config.yaml
arch: "dit"
dataset: "analogue clock faces"
image_size: 32
horizontal_flip: false
conditioning: "none"
cond_dim: 192
inner_norm: true
learning_rate: 0.0032
orthogonalizer: "newton_schulz_5"
batch_size: 128
epochs: 13.7
Rows from block 6 of a small image diffusion model, named by matrix and row number. Rows with one number belong to one neuron. Each number is 128 + 24 x the weight over its row's rms, rounded and kept within 0 to 255. All counts start at 0. Numbers have three digits each.
After each neuron's rows are labels from the 100 images, of 14976 (inputs lightly noised), where the neuron reaches its largest size: "peak on" is the class under the peak; "top examples" is what is common among them. Only what is clearly more common there than usual is listed. The data: analogue clock faces. In brackets: how many of the 100.
# gate: MLP gate (model.blocks.6.mlp.gate.weight, 416x160), inputs 0-159
# fc1: MLP up (model.blocks.6.mlp.fc1.weight, 416x160), inputs 0-159
# fc2: MLP down (model.blocks.6.mlp.fc2.weight, 160x416, transposed), outputs 0-159

gate.307:128154084154089128133149117140106196103122189093138108133090114174115099157133169129120136100115129115094128119118134160137136144132138105094126151135139147176133107150111165171133139125131109118134106155139110132119154110142101125077136113135112124170096114100102113157158103175091173094169115154122128126144122164109123112081109096109121135120114102146112111166161169116139149118079105159117135127139137099153125133142136143116131145151121168085120128092157107107149149106132174
fc1.307:108120147167133119184123093125109104113142145133093139107141146164145132154144124139113150135088106155147154105092136126139110151076141108159124079103130108119138166115149116110108116104096099153129143151112129140116078114131123075140091130140099145145150126109125133117090141105183104146117098111149120126150155165131105122100126151115118085152149153122092173141096135167119138133135087076120162122066127115142107085122142162149103111098112133119143116095136166131092115144080104
fc2.307:114116165157120100130140123117128172147131133156126114118127176131115136099135089123144116128190137102121113087167106141159126154156138100167145137162137107138163086128092149112138104102123195126110102141152113135132153117158131104150106125110123131102117149119120137139151132163174082142155120141092094122172169126118105133129126181095123168097144152105127145112148150109111144124126143165096086101099141156120099126135129144127121113101131173142135130155130207145109174133147114
peak on: hour hand (46); minute hand (44)
top examples: hour 7 (56); minute hand past 7 (44); minutes: 35 to 39 (44)

gate.6:104150085117096149140156134121082087150096106094086144152087136157110097137149116173119149092103141105115118110123151080090122054129141121154149159118113145156120083138128131128135140133182124105128103134143111102135102112146119111159129137088115166137098119159128121132110073126087127148153096101138095121127139159120177149142111136163097116149128159143128125106138153122088140115130096160131168124111134088182124125109186113129147109129117146147107160123134124123147149125118146
fc1.6:149124102184119091160148114157109104128118157135154123128137117150118105154130175125097100112142127136109106095111117117131148135152131154141136106121121172103165152123131131149187100144106163140094143139133115121145168140159096149063122103158090119147126126088159127111152103163115123089172126127101132130129128136137174100139121095098122149122105136141142105124128118101073096089064116106100137105115109117156122121077133114116093154145148145093102114104127130127135093150073108
fc2.6:137113148129148102143131130080129076122111131084124144099167120154136166093114134149108111101125102163115120092161115105134151103145148121129135127108099122134076117130135116122144163171108077120143104109118122126121133131130120148115112132124131120177130165142147146128073126134119097112160116170152130121105109130123111133123125114129131129073206135107132103109118106090134113139148130131127073144152120080128097133084107112087107123125141099175180141200149109155157109119109104
peak on: case (80)
top examples: dark face (84)

gate.27:092158165153123112158170161146142144152134096110114150147152128098147151098109093159124096112168116123104106112143127142150135103100162143136118133080118108154141108109130166182125099139149143106119079143116122150105155188153143137096155116156124101143145117149146138141101110150145112099144096104155130131087129096145106135132079183098169089105107148145138145150127119136150076103130124156107122139130155139092135177143140117134132148103158140127089100132141123150157149106150173
fc1.27:166103100077125146122093148140111099116131131131125086090112144152105082086120115129135129121117092126143122100161120112080136122138136096112076131105162153155152068109151114140165109112074103141142138112105112098101123104084088143121110128111091123145106123149103105123137133112115145139117132161101124089157145143101152097156128120143133153147121123147100085174114122103110144121120142126112102103138112111158112072100085151136133113126127121119160134115154148133060114141155079
fc2.27:117078114097150100124170156151141129115122151110106120093127151066140139153116175148151144133113124102101093130124164147119113153118167124101178118134082132153117104127114107105078101142143113122116122117125106098142117138140132082179126120124101155129148107127122155126120128140135151126135149061160117138125131113212099159139131072146137137123110134151144111131090122130099134139113141081130102115141097130091118132137107123149131143173091117111126117138166114082149176086127131
peak on: face (98)
top examples: dark face (98)

gate.225:133124149132141154105169101166128157168111149101159099139126106112121082136109135161173105131149127113095158114097084114141100144151122119192115127145133141098115115123097125156095132133144124102136117112146145163091130135121150117140119161182106122141161117117148175136081124111146143094089195089122118137119146082132123156116123110123144132163119111121085106109101134141155096131094076139133148184137091165114123110109126102168103134129125112142123135155113148130149130160147171
fc1.225:131119103175088172120126161109145099113132110100130091131140084126118166123128112127138073108122155078157101102107129094152121083116110173185160122096145126109172155110127080131107085119140134115104105116143107087126127121098098091152096114152093170119174127142120127120158155119135121139172155148135092100141144111110168169115112150145116132146167102109134138126095129088125104144132141125140166098127126131147150108115141108138113107088119134132123149138119115132152130132068151
fc2.225:121114110098118170088135138112079132151089118157102150129150100134154118154123113156139119139149146133084113121147155106148109074143154126174120126142078121105118106125145121129091142093143134122096154143126113149134133174140148090133103163086115118149106137107145140103125164150148151065168176120138085127112128151151111176149125132139145154123122152129141147144166129134101123110119158093158084153101097142087130135120085137128145185107108161133116110095104141157154131131162148
peak on: face (94)
top examples: dark face (63)

gate.234:150097136115125073098120147156084142124132168124143086130121125098118111150144106142124094124138123095108102113135133091134148140112128167133145075121153132099094167119135089141152130068146110127129149128147144070102098096132128110142123128153142126126124154134122079116150103113106152097177090138171185147121109104135169103138136141115104148156127120137171118124132102106143107169107100112157119145103133100154159140120160128093114152126149147138170132093120176118118114124159076
fc1.234:134137125108096126157135109077105117142127132146120166147148165142167100105144103185108150168117110120105111136134110135108126114134095114114086169167132194173185149140103152117097116140143170137097095119116126184123153129128133145113122141077141162116130111123098135122099140142127121140097156127110140099141119108111110155165130140118118103116098124116101140080114139119103145099144168115100111097137105116112135151155102127161148094138149079138120130124145091132127176123158069
fc2.234:147099109117152129164151148127143150128128108124150117150115124100137132139120127134108151147171098084087106096124132128104137137129153133141122134059118155130124113139176123125064165172164141101141180104148089178129124148127110122118120110136124137127143144084102178118132133127159139098129108196139090094133112150144159182131132128060118169122124124122118161119137141161160120134116094083112113139123131155115131100108130118113107176135122147127140115165122154167151117156103124
peak on: face (99)
top examples: numerals (100)

gate.395:119086109146158042118126163140085150095164153121145130133131124137099093112150137128140156112093153140093111112151096128106119146151142152122153127131088123048127144144096101115125102106117136137151111170120105086101110106131125146139135128142131116135117145094074097116114133137134165153093175129145087128168153184120115124133130138126144104122137168132120116113139134111128165103126106096113126115075109123141166130142109137102154172147140150124150133112121110150129170102128080
fc1.395:120180106106129113099114198076119162137112112117122132122112118105157115106152141177142116151145113091106103103122111124132139133133112121138174146120139114097137106134140158105128112183126128108158131112139098136158099130123110138147098086165133084123183119099156130129142087209129113103091139133155126148103123127114118160146128092113093102121140152116138162091126158115132164122123074140135133098089163138150116118102157088130151132089132112120105141168117111141152145112110111
fc2.395:139139131125136139148130128111154138126110077119140074119108151140103162151089158111135136108144128116121095108130125174126105104123138135125148161148115111088099142126144115093092133146111090132116115173135136138094136167125139120156129117127132135132179115096102116154134124136210096080071181092135129146154152137109110153120089107112136104137136131148089105094167076169093103143124143107163153140137088134171124127126113138155127131099120140108134128109136088130164151161111099
peak on: hour hand (31); minute hand (30)
top examples: dark face (100); hour 7 (31)

gate.118:100144156089115161134118142127153115131164138134118129134111168118159112120141135124184127111140102141123092132137132123105110101152164105162092138116154151139116100091127185179147111172114139129129112114115133131092118128145179189096127177139156137098134150118129129111103139115124123113108100135088184107089172102189154152150102150137095114084119086128132106135128133088144146128168117115179124108120146160140103113132117147123108135129145126175132091115135135140092109160120139
fc1.118:121121104130140145111101146119124115117116135142181146137211086114129088111139179110132149133078115117148146131094128145129088081126137152152137119079105145122164146139139123105138097102157089127119107126110094167129171159155139058122143146099105146101134119137148098148124088109089128153118111092141100106147119112107150171189115127163127097135098127102122106149088158134155144115153123133132135160131149122124102125138121104090118121148102130100140130106138161117139145147106093
fc2.118:135088111099130097154163098117129131144143202124157142138111097095136099161142089156124152122119133107107123142129123157092114133094154105110121139118141121141155099126129161142127136171129141151117108129159118110147140135156109131124137115128135108100182123089115101145128098110076147140137113130130161131138160145067137125103139145118096130147148091099084156156090150145127193135134111105136134148139058105133195115123112136127164118159097120162155136135138092126134145154156159
peak on: face (87)
top examples: minute hand past 10 (35); minutes: 50 to 54 (35); hour 10 (29)

gate.318:142131097135128137139089161122152097139118095128130108142133099133089094133104139127130126144159109150130172100104135134141131115107153136181104132110156130157166137149118159093172132130122098134171123167150195122053137149149108151107098127127156122122103127102146137152100097149111072108109130105098134154117096140122144097123131109112146097119138167111134140133130162174178103137111159172116151117162159156141122113120107139147153117110096094120142116102130134171088149151089110
fc1.318:080138141130146116126173121150084161074121142149144138130129091136138102128151100135123110099108129131133115147179134090133158160136124103092127179094073095090102133093088103142081094109126074111115148140111087117132126122097127133122130130123128121113108115128119147093124102118154135103090128134138103120139162121135076118116140149114173184169131137102128137101129109103122094109126114133141104162138138090108102142095145116082132124104148130136077153148101110135177104148139141
fc2.318:111147108152118091120129123098147118117142105175114161128148098087168129133100133130134129144128132130131083112157098120137169140100106161126100135191160146118090163136127149133119145099104189129165116124155129177158080149102124088158114125092112144110124132121137109111145101119112130112107135140118145089123135150145136147152129113138160134122135140087146141165144076127092102188128091111108128103135162094139118137157145158114084162127152147124128128109140149154121093198111105
peak on: face (84)
top examples: second hand (100)

gate.18:137101151158140076157104112098097087111105133104146073124169106174092118187164135154131104108133145141127091142121130154161163151132099119083113096137127124115110116115112147157161134158138154185159155085136153141148140100097150135135101129140123112152132100109124156107133142107110165145106101101135135153164079106142107118130135087140082154119112153103111124125108105141134130139103116119173151090130147159132143154095165150117109156163140130150137125141139148128162108135096154
fc1.18:111183121122099121149109124134118129129098119161086139137175139140128106139147158118120117122165170109142114154163134111144112144085146127154136116115123166117143158161107128142118109132154099159079081130143103101153149142109146143104152100137136138087145160093110120129147112209111121096119104170137097138139130120118120123131089124075141106120117158105112145180195130131147172127103099106172087125128150129098147133111131131106126110120176146146112106096099137113139133103135162
fc2.18:109161141170155138133133126117146111116125110112118110146109123139152170124161112144152116153146091119119132143144107160104114149149104124179119157172111095185132137126103135116110141127086133119131157130131140120133119140125146116163101093132139106083127099105130121120133115080081099086129135094106057119179123144158095168147138104099121132120120141169137196096118125148126136142112151108126161111147130164075091096160094117094137178100122110110145147127112144115099115158132123
peak on: hour hand (44); minute hand (25)
top examples: dark face (89); hour 4 (26)

gate.366:117126099135174106123183095128104170146112162095126165162150142116127133100153109117139098156153167103102099107126117104121154086121108159154150145101148171146075153156132135156145107080132092140114137146126094091091134119155138137136143123148123119134163121146134110149130112145093099100121119117107095155113173128124103099114131143126099161126122129136122078170127138127134184159112102101092162121133127104114112137157084156144143160135157129126109107136172129109118091091165114
fc1.366:091145142099089179152171176120100135130125133145102125105143114124144165094143090097124106132107080144147138150114147107155151129109127140127130144146131135141141136128118106119151131096132139127127125082149107108119119121136150138083106146132098166138160086167195163128113121100102122164139098095120170148148108095101110165172127151162144154110131129097115129106130069158115142111135118136131131109095119154134118109122134117138153090124070106129164139140162186147153103096102124
fc2.366:102180125162102156108104133130145161134127110138147110071134157102111092143055130131161105145174109126117143131130107136103098127116112110115137142149140108164089146130173144111114114079122115134123145143104109087129148142169153123099168125115127129113131096157107080136128106178134130126106148155095142175121147104140124126118104157181130150135143174120124133103112110130133085124121184112186110146083121083147121118110149098105146171135124131130127144146116133121141130169144146
peak on: case (79)
top examples: square case (100)

gate.320:111129120171122137126149138117127128100137096130126135150122114148078105132107133131126153165093104108119145112143079139088119116124098081120143079093076063091164107140082143144116126119142108126166127136081123154119154115128110128125113103138107126163123096159149130118083093103123167119145139098155131164156128145110120118127152123068121111094135111117113198165161123143119141118119141149138092103130156155129155117119130133114141095092105127130151090070095150145133095130138136
fc1.320:162089104126148148131133099140085162101120175134126168112111180145132104105130102127119130150162131105104114143129135116124120127103131166139115148142082148117086109095093129107092101118137120137158141146118106121128150096100131148153140156129109191092111142131092127152128122155154085116113167129100115150109101140137135122132110094101150161171111145104143135127163126098124114099169140075110107127097132097165115125124134102086137099151162082126096174078117102139144135170138116
fc2.320:099100104141170123139066145114123091146136144103149128165112164133117159153132135156128145114169123174183183172138148122086102134171120112117150116135121144126121143123134127121123161113110101117119121109089183173124094145132124151098149145110128133140069107139130103113124129093111100158095123180150133108136062128110149117144119137132158135133171126120130133129127124162175139122131167155111171151078123113142138137134144155137143151169140163134128167137107146158102122148122114
peak on: hour hand (88)
top examples: hour 1 (73)